Weights of a small image classifier.
Model: 48-pixel images, arch resnext, norm batchnorm, activation relu, depths [2, 3, 4, 2], widths [128, 224, 384, 672].
Training: 8900 steps, batches of 64.
Rows from block 2, named by matrix and row number. Each number is 128 + 32 x the weight over its row's rms, rounded and kept within 0 to 255. All counts start at 0. Numbers have three digits each. After the name is the row's rms in percent of the matrix's.
# short0: shortcut pointwise conv, stride 2 (model.blocks.2.short.0.weight, 224x128x1x1), inputs 86-127
short0.19 106:159158110087155162083111074091126124112123162105157113148107104186124142177102079116100127134114081180125091114165123131199126
short0.20 107:156126138103166149123120137163143139122100212148151111176114135151164125127117141079153098151154128152083167121156088066168082
short0.21 112:098140101157033066181146123108078144137134116083123109104156196084122131133147153120211071186143133139142115094135150147110086
short0.22 111:097102143124145147118087094127163130116068099090103183193172131114116144108079096092110137117102177153150167143172139120006105
short0.23 105:169097181154158126179111194177244111122103171081124132138155095134153133145125171118129115109128147155118169083124158169103194
short0.24 102:173108097113071097148122138189149150124081095138105071104183096138117094153088121104130096110183115122137098118072118107173121
short0.25 104:104144166116135106196126136104160150118127191223179185097123134122185231081165157142126155142141109107097102204100174097092108
short0.26 107:111139047112119116104072097040125130059123099173104118114090080121139083088067117144124070144132119090128134143068198113117115
short0.27 101:094146097123081149131156167140149040120204140173047115216068077115142102149117074205189159136149133062169128145161101167129130
short0.28 100:174176100172082143126113148115177125176104083125155126068137174124085114136068140119178112117186180137143141171141103130114105
short0.29 099:092092153181176140134091127077123062173140127113099174132122146214166144133137117151172152163070148122102094167150134187132117
short0.30 076:164086132166063110101116141143208090171169095085061100092130093167161137094105143111095101183089134077156109136102131072112132
short0.31 097:112147144099213095105114071122112116098100104194108120179077158142119115116113118145078109138109136076067079149124117072151113
short0.32 080:108118150151129139121138117121112125132131104137106181207166113100134115140102122091155119082093136139126091151106158118093115
short0.33 104:109098144113071158090111110106112075171149114133037146156123096174077137176129123157139150189156144129116188055142152079069176
short0.34 118:201054141092115180118109150148176117115129104095117086124135159047131117121129149134121128070146122166111112146108122100091072
short0.35 098:130092166147073079070144137108113074096204168138089163096153181114129123092104108120121175113131121217109133090112136109208077
short0.36 094:164120109104144150111111157118106103140140140110081137113113104135179150185155105171194179182102115154166145164097111144127134
short0.37 083:106113177119107104081172237132091129139142098121109173145103166163108125055171119140116167131085110122130160131112157179106177
short0.38 084:108172139110137092125101091216151170103172108126135122172078156113106075146105087058138131120067142129083171089111143142155132
short0.39 094:122140079102151119150159084131149115106108157179151132078087107128122145087120139092177138176115082107115099107110163111150126
short0.40 092:084125082098095134118178148094130095162120139146114107175152094122112172112116125123119138122088054121146075085098122139163125
short0.41 093:105103153073147146151184157179085169121082171150167121157091179144132088079160091183128118148107167105155111147155151130114165
short0.42 102:147143132189180169116166091093146108159120198139075170171174193063159117135161125095106161100127110081096099085155063111162103
short0.43 104:129099155119110093145099150107114153217140166105098142104070166126110144135125133143122112171085123112175124097106114117054125
short0.44 098:092131108128072150148172188150127105064163148094123098123097103178091137075179127100153129135065135160127119101126087101146104
short0.45 109:133079173082110161132144085115196122175088206173168112148080178137092184165116122121150168084114119129121103128153087079066103
short0.46 091:115171139106159107167107139150074139086188122094161113105131103109064069223131204126100081093126107171138110169115074108158134
short0.47 109:098146109129131083108126147159180049123116099115162099079080131132146131089143152154168093126143098112104089165165192121070117
short0.48 112:187090136139118122114089138098115149114106139130129098164132186120070113164081068128112144096088140112114124079143143141123157
short0.49 104:123143146124136160179111122120137160172124146093181171090093101133107101152138173087148112141140125135097116155160121111133089
short0.50 098:120124105099118123125132121134120128193116140117140106089132146089184070083123149079115111108055093102166119112091114206125164
short0.51 106:085100177157133145084119181139144105122080126087094120101149141117134152142081116159132104127157149110103126158150153090141153
short0.52 115:131115073101187110115160134134149169120151113112090105125097134145116106118111086134127158100139127127076173070108108223091179
short0.53 106:142164140184076131137145146131114117146184122097131168161100098092069140139109157119124129069129075101127046110155106085108102
short0.54 095:142159144093101194155138113153098135081141104108158126154106123136134087187090121169120145155093142127091083151073095074102083
short0.55 118:092081118159153149066110167121198107150121108170133151130098176123185084183106170118131137140076151118138133153173190122145081
short0.56 107:122108117093114139121108134191130201104153118128097132118108113147118116110137111143112188214098125150080123147137140033144135
short0.57 106:144123179105116176151153116150146099110093127124175140152100153098096116145125175105148193147192077103093136162113178113146137
short0.58 105:116111122086147131085136158123091079087156110121150100100147170116100120163105125089116130134110134146138119093128091060126161
short0.59 083:137174175138120090157111094101108103132166079166105104105092134062153122144200088151153147103190089114084154080114136121107083
short0.60 076:142134105121180150087141094130108116097112156074123121087177104140219098126095120095122138109095140077169127121137133131138215
short0.61 089:120148157074151137175169146137118064079128088117098139182123128098148095098139115093126089120076133170170155163139138085124118
short0.62 091:125140112175171174103187148104116112137133154156119160201130089125090115153219121146156119168142158122141142103103166141108138
short0.63 108:141164143137159161153068129100107119130097192084063118184133117093151057143145160163190113119141151113162199133099158116145180
short0.64 126:138191101109137185111142093094175177121118126140084113090179140185103133104142140096128154162130163144116077178128151115123154
short0.65 086:079132122131094112085125107155132103097168124106101161130113159098099129072111152072098101066092085112103113125146175082114088
short0.66 101:170148140091105180144105099116097175133142144112176142121126168145153123174159150134125231123115142154115117144145094067170127
short0.67 101:110191153090120135114114185134113123110175174126141105083087128160158163149138106101157135089154191135097115121174123185132142
short0.68 089:145071061082124110083118090139133132153166104107109098152078106136185109108098120170134124128180123110111116133123159054103078
short0.69 111:090113137090084171071117104106116182171152138161076211100203205130078098169161147166163112118125088165116105097108118141137125
short0.70 076:147051142086140113146123122142142146127091120123166127146048139127155158049104085097092174092087136075120127122120120111136139
short0.71 093:063107064132139135150121104155056123112136156151168102120101132159203130120139211106122120096135132091113113115201129069118144
short0.72 088:146143096156095145195140111123103162137154145174151155153149141076131132114128079114153176098169195118092101141143145136171127
short0.73 093:158149091126086105121127095126087113057130148137115132109079131108093217109083142072183115121105084081146169157134160099106141
short0.74 091:110145067102165143120129126143051099069117140220142145183116181136190125136156127107162195081151132142083111123144151204131112
short0.75 115:115124153136164098121123124135200118113186106124165195149147093150165156140131165123166172100136134204165109125128149102120122
short0.76 113:140121103102118129128095148173087068075128113194126082159121094069125085122132105097128131096124160126084153157176130159124140
short0.77 105:075104162193135167091130111112118090133106100091116114126158117093105143135083146184095076135099168125136128150135137138046190
short0.78 103:129117068119100121106102145151083107183080098107052141104159134172111075135149130107106177143114141119068126142149152078089183
short0.79 094:104185111139144118152126181113154042155129126173072110172139177093129176124127174091157111137160136129147113133150137097175146
short0.80 073:162141120140146177080135118142142106105090089093171121165103078114122080165124145096129100150077183069132137122093135081048088
short0.81 079:130120148118138091100153089066155114100084130160157135099200087150119120099122141138111075077171118148090148125130167163134133
short0.82 098:183150173134164081186140152155121057161134182149104118127097102165113091162179128112148069123097138088168172090142100051176119
short0.83 123:086129151195088116172143092111117091155098057123108148172110069160134089179158145114150105105128114093109142181063150169144096
short0.84 100:116130063166087144136126105113151150067111072141138209145150132112091082111138126144099055125105200126132116150146161137153113
short0.85 091:131111159069174131155109123157135128147146106103134120155057119132204135146121135100105116141124138140106099157166103095117098
short0.86 101:092164074158116113151146151153098083089130134115160104160090196184128136110137121148141130145112164144108066140100070158139123
short0.87 093:175111115109093159175109132163108105163043155119077147144142158149151146123177077117125136125143072133184177079163141090133121
short0.88 104:128152181169180102105089203153130100150096091116110126198107072146171146113107160181071106161125092160169181120112106120201097
short0.89 061:087147079110126126106092158132099073120130101161115119160127154125087142123079119151143155063129226136123144138112152110071157
short0.90 103:119125125145124111102127150116169102127101120149106119145196124169148121134108109060182074182096097170135139207133150121120090
short0.91 090:178086108133077125151078134095128142095110086076161084118113142146115140133131142117120148099093135226110118138139136147158179
short0.92 086:121078133134096107146129152160136107187101097106123147090103143138162104118111184125176140116112116060192159188122130133094151
short0.93 108:118127132193161147046171154179172112079160177105175096149109128149075105146076136097170095146102127119075095129147090062068116
short0.94 086:122146166118150133175087104078113107136110137119128094195123103119136098121099096109118133143152160140149068086121170092115132
short0.95 109:097110135096144153107111090132081153099136061126107110100101164100164101109113106165159120184090180112112133105097089153133088
short0.96 099:176137065182101129135161091163156158140100081197080166133087142116118146132081139124118107117110189180125099148098105145094185
short0.97 079:124097070113106143150190124086133130134190138113095136088095086112148123135136128141129155128145152074128130108096128159130126
short0.98 104:164121226127109141125112143117119090086097150089127152098087131073085157153122136086110126182183121146109103081130096145114129
short0.99 095:091093125152183160118216078133159127134156099083053090075123131154064088157131129130119099186124167139134141115085110201151177
short0.100 102:156116164103124097152152153095096091069241147150152168110132174141087135114091116166084126157095128048072076132150130122128167
short0.101 101:143100107169171104148165083123166129116087127148095156184149167123135133109140114122194135125134109089109115083108133121080189
short0.102 117:110143160143130160144107124106124113131154101089162130091120113120079140133124156106167171132066149120124102118090173084099119
short0.103 080:126151115133122114156116154097094105122102135120111225170147057162117119132097128142130131114099133150160123156115091106121138
short0.104 077:139116096073124077097169081136150151102140146142089136133105085130118109151146136098154109096085147192160095102198109101143146
short0.105 103:114172177243106169120163047116086139170202107109126136175102096137150116165115095111122173164125152115126123116138191187115105
short0.106 090:087090152173141129095164119153138146149071134129014135145105139116124103116153139107127095095111143143089136172151156116096155
short0.107 109:145115098164168098154147137125129096113097109168188122157142146096118100137122109121072131141128111128139164140162177085133111
short0.108 102:104150131111137124144168110154095123196090118103154152163126126092160137157116146114158117136141164134121154112125159103165138
short0.109 110:098105162119163118142115142111188172081109091177135168094129127145113093110132132134147161143054141122107112158096160090118140
short0.110 108:096137081121102163156106128144148114183135134143148111090216121140131128191113154084135078102131118100077093112133125131117064
short0.111 109:183106104129145108134176186207181142120187079078109123113111117156185133150137118117085174140066110192115141154106163075187183
short0.112 103:113126126203124082099144085119100114134079127081113169119066143173115117115071113113169134126103119094134132041149087138141167
short0.113 085:123125161076111147088132083150131097092110109201048122117127059090178184160163123159103107099164099131147150156093126120140127
short0.114 094:089077155108123083097174149137148159116133105142106121107148096130126078056152140128086029131136066158041113109106109055114162
short0.115 093:169200079141169116172051144072092108116121146124174184182156130150122146159108068116146131108119121134118125135061111148147095
short0.116 103:152110136129173105117095140087106115173075138096083078184132184093211112117054116117135149097203103134122144141177206159102131
short0.117 103:114094163160086188107138132110112137199144132131134165140161135142146142154105116092098146197090139146091101089164130105134116
short0.118 111:169074056171166104116117107102128074157123097159057111181111073179124131098135178087143087083187137129099092092117130116126143
short0.119 111:171145148097093078107128164134148179173141077093059133142154150149159131080082086062131119153130144131094146113118122161124128
short0.120 109:114124073148146154186185059132158158181146168138120132121109149138128147136154116143168079145104170115152192169184153137070171
short0.121 095:139127167118162149159115114111098116186122211187133192122117103094121134134125103157165116112139124113158102157088174148139157
short0.122 109:073160176086147122109124098110119143110149177171106147135105132162099103151112151102150117146165093105069144117171162154140076
short0.123 110:098164086137125097131141104094081109140107031168079141123133158123143188123097106083125131095165138128122103111161103098149116
short0.124 099:119135120184152106148123153088087079069195108156109111192101077143176081137094154147165058137147109172124137099135129092116129
short0.125 108:156136145143132110120169090126153152129164162085102121159150173109127104191113097151131145097124129121181160087058184101171127
short0.126 100:190115131153157129097118159140147138091087112122112161078141118125144123107099159185175085086026152126132219107220101135103211
short0.127 090:066090125085142089187136135186155108102118164134133116116104127138109121120095108113141129113092137135044125119137142107116144
short0.128 101:137124132163143116113121139065092055102079182140121101159111103103155125146157128195158094199145134110164107011152158110079115
short0.129 109:166154154097167082129145074154097202180133151108090179147088152081093072152142168119117147085133117122119164106171137095112166
short0.130 078:117140129177158113042126139152108123083152118114125165093147170163074138123089124113146172219083117139144132078162156129113115
short0.131 097:128145129136180127119125168149143046112120098112146121113184145142118194170140193147128078121146115121169135118110138150152096
short0.132 099:126159127170122107091166127098106148203179157123081122191092154078151134101156100093137146120187156177152122115170160140131119
short0.133 120:141159097105146111090173092141110123176132160103122137137116134147153132085154094104109110086110139154117147131092131080150166
short0.134 097:115162159102105159156129117090109138129191143099132103164133107078166095120153131114073104137164105120163099135156093118115129
short0.135 105:181138122141135149196101147133150163172169159138113102184163157144137097099157101077167145119153078136120098090205111061135091
short0.136 100:180077144172181165111119113128155151136125125132168151117098144157118125120125156155162096096176128173095126128118134113163138
short0.137 104:161122116089055099120180131151058045152137123130094178140159171081127093117166208141149124136126120135111142124144106132190165
short0.138 071:132113159101143123153091131185130105095108126113094136094119229142084159095104094125099088116120148149151081148064133092189088
short0.139 105:111067176151098107109156182137104133157133132098067189148142150128154121107139089128126156220099122119129090120147177133175170
short0.140 101:141198164100144098134108129128134088187177092141150159080180122173088128176152222157146126077095124142105116121144089080127121
short0.141 090:165128134113168094114155120169106251102111198129099089207129143109175158115115128081113101104118146108160123130126139060144110
short0.142 112:093106145132106116063175158142105079099136144116187123109142180086159125087120117121106135099083119090146188108148128119105145
short0.143 104:113104104189107192095120129121175100132114185115056096201094117057110059156192122171122132134025166138136148060128142152084118
short0.144 112:078150133184061091108107088115154154136086121153097118163109175128131131144123085149097123174165121185165105172168140204114113
short0.145 095:171174145115110099054080163143110088133194139084094109129181120139125114128140110125197079115113080138145048088113164146087115
short0.146 092:065122169117084175137129148082136131085117095103141126143174144133130122112116178084167089100108179115143121134204109183145136
short0.147 092:146099097148156077079093104107133122163152174163110145146105040118093145106114121120156069122157173173115187111090162163163099
short0.148 110:136140195162145066082139141084103097148119137078114152170150128117076211106121088187110149131150121136133099128154128089167117
short0.149 115:118111109098127200170089069152150093039080144185129162113079113160093165126108115152109091086103120132129108190143137099094071
short0.150 092:164187083169174131102165088132112156129139114131147110114187136135112149108138096148109111130143153135131132102100136161183161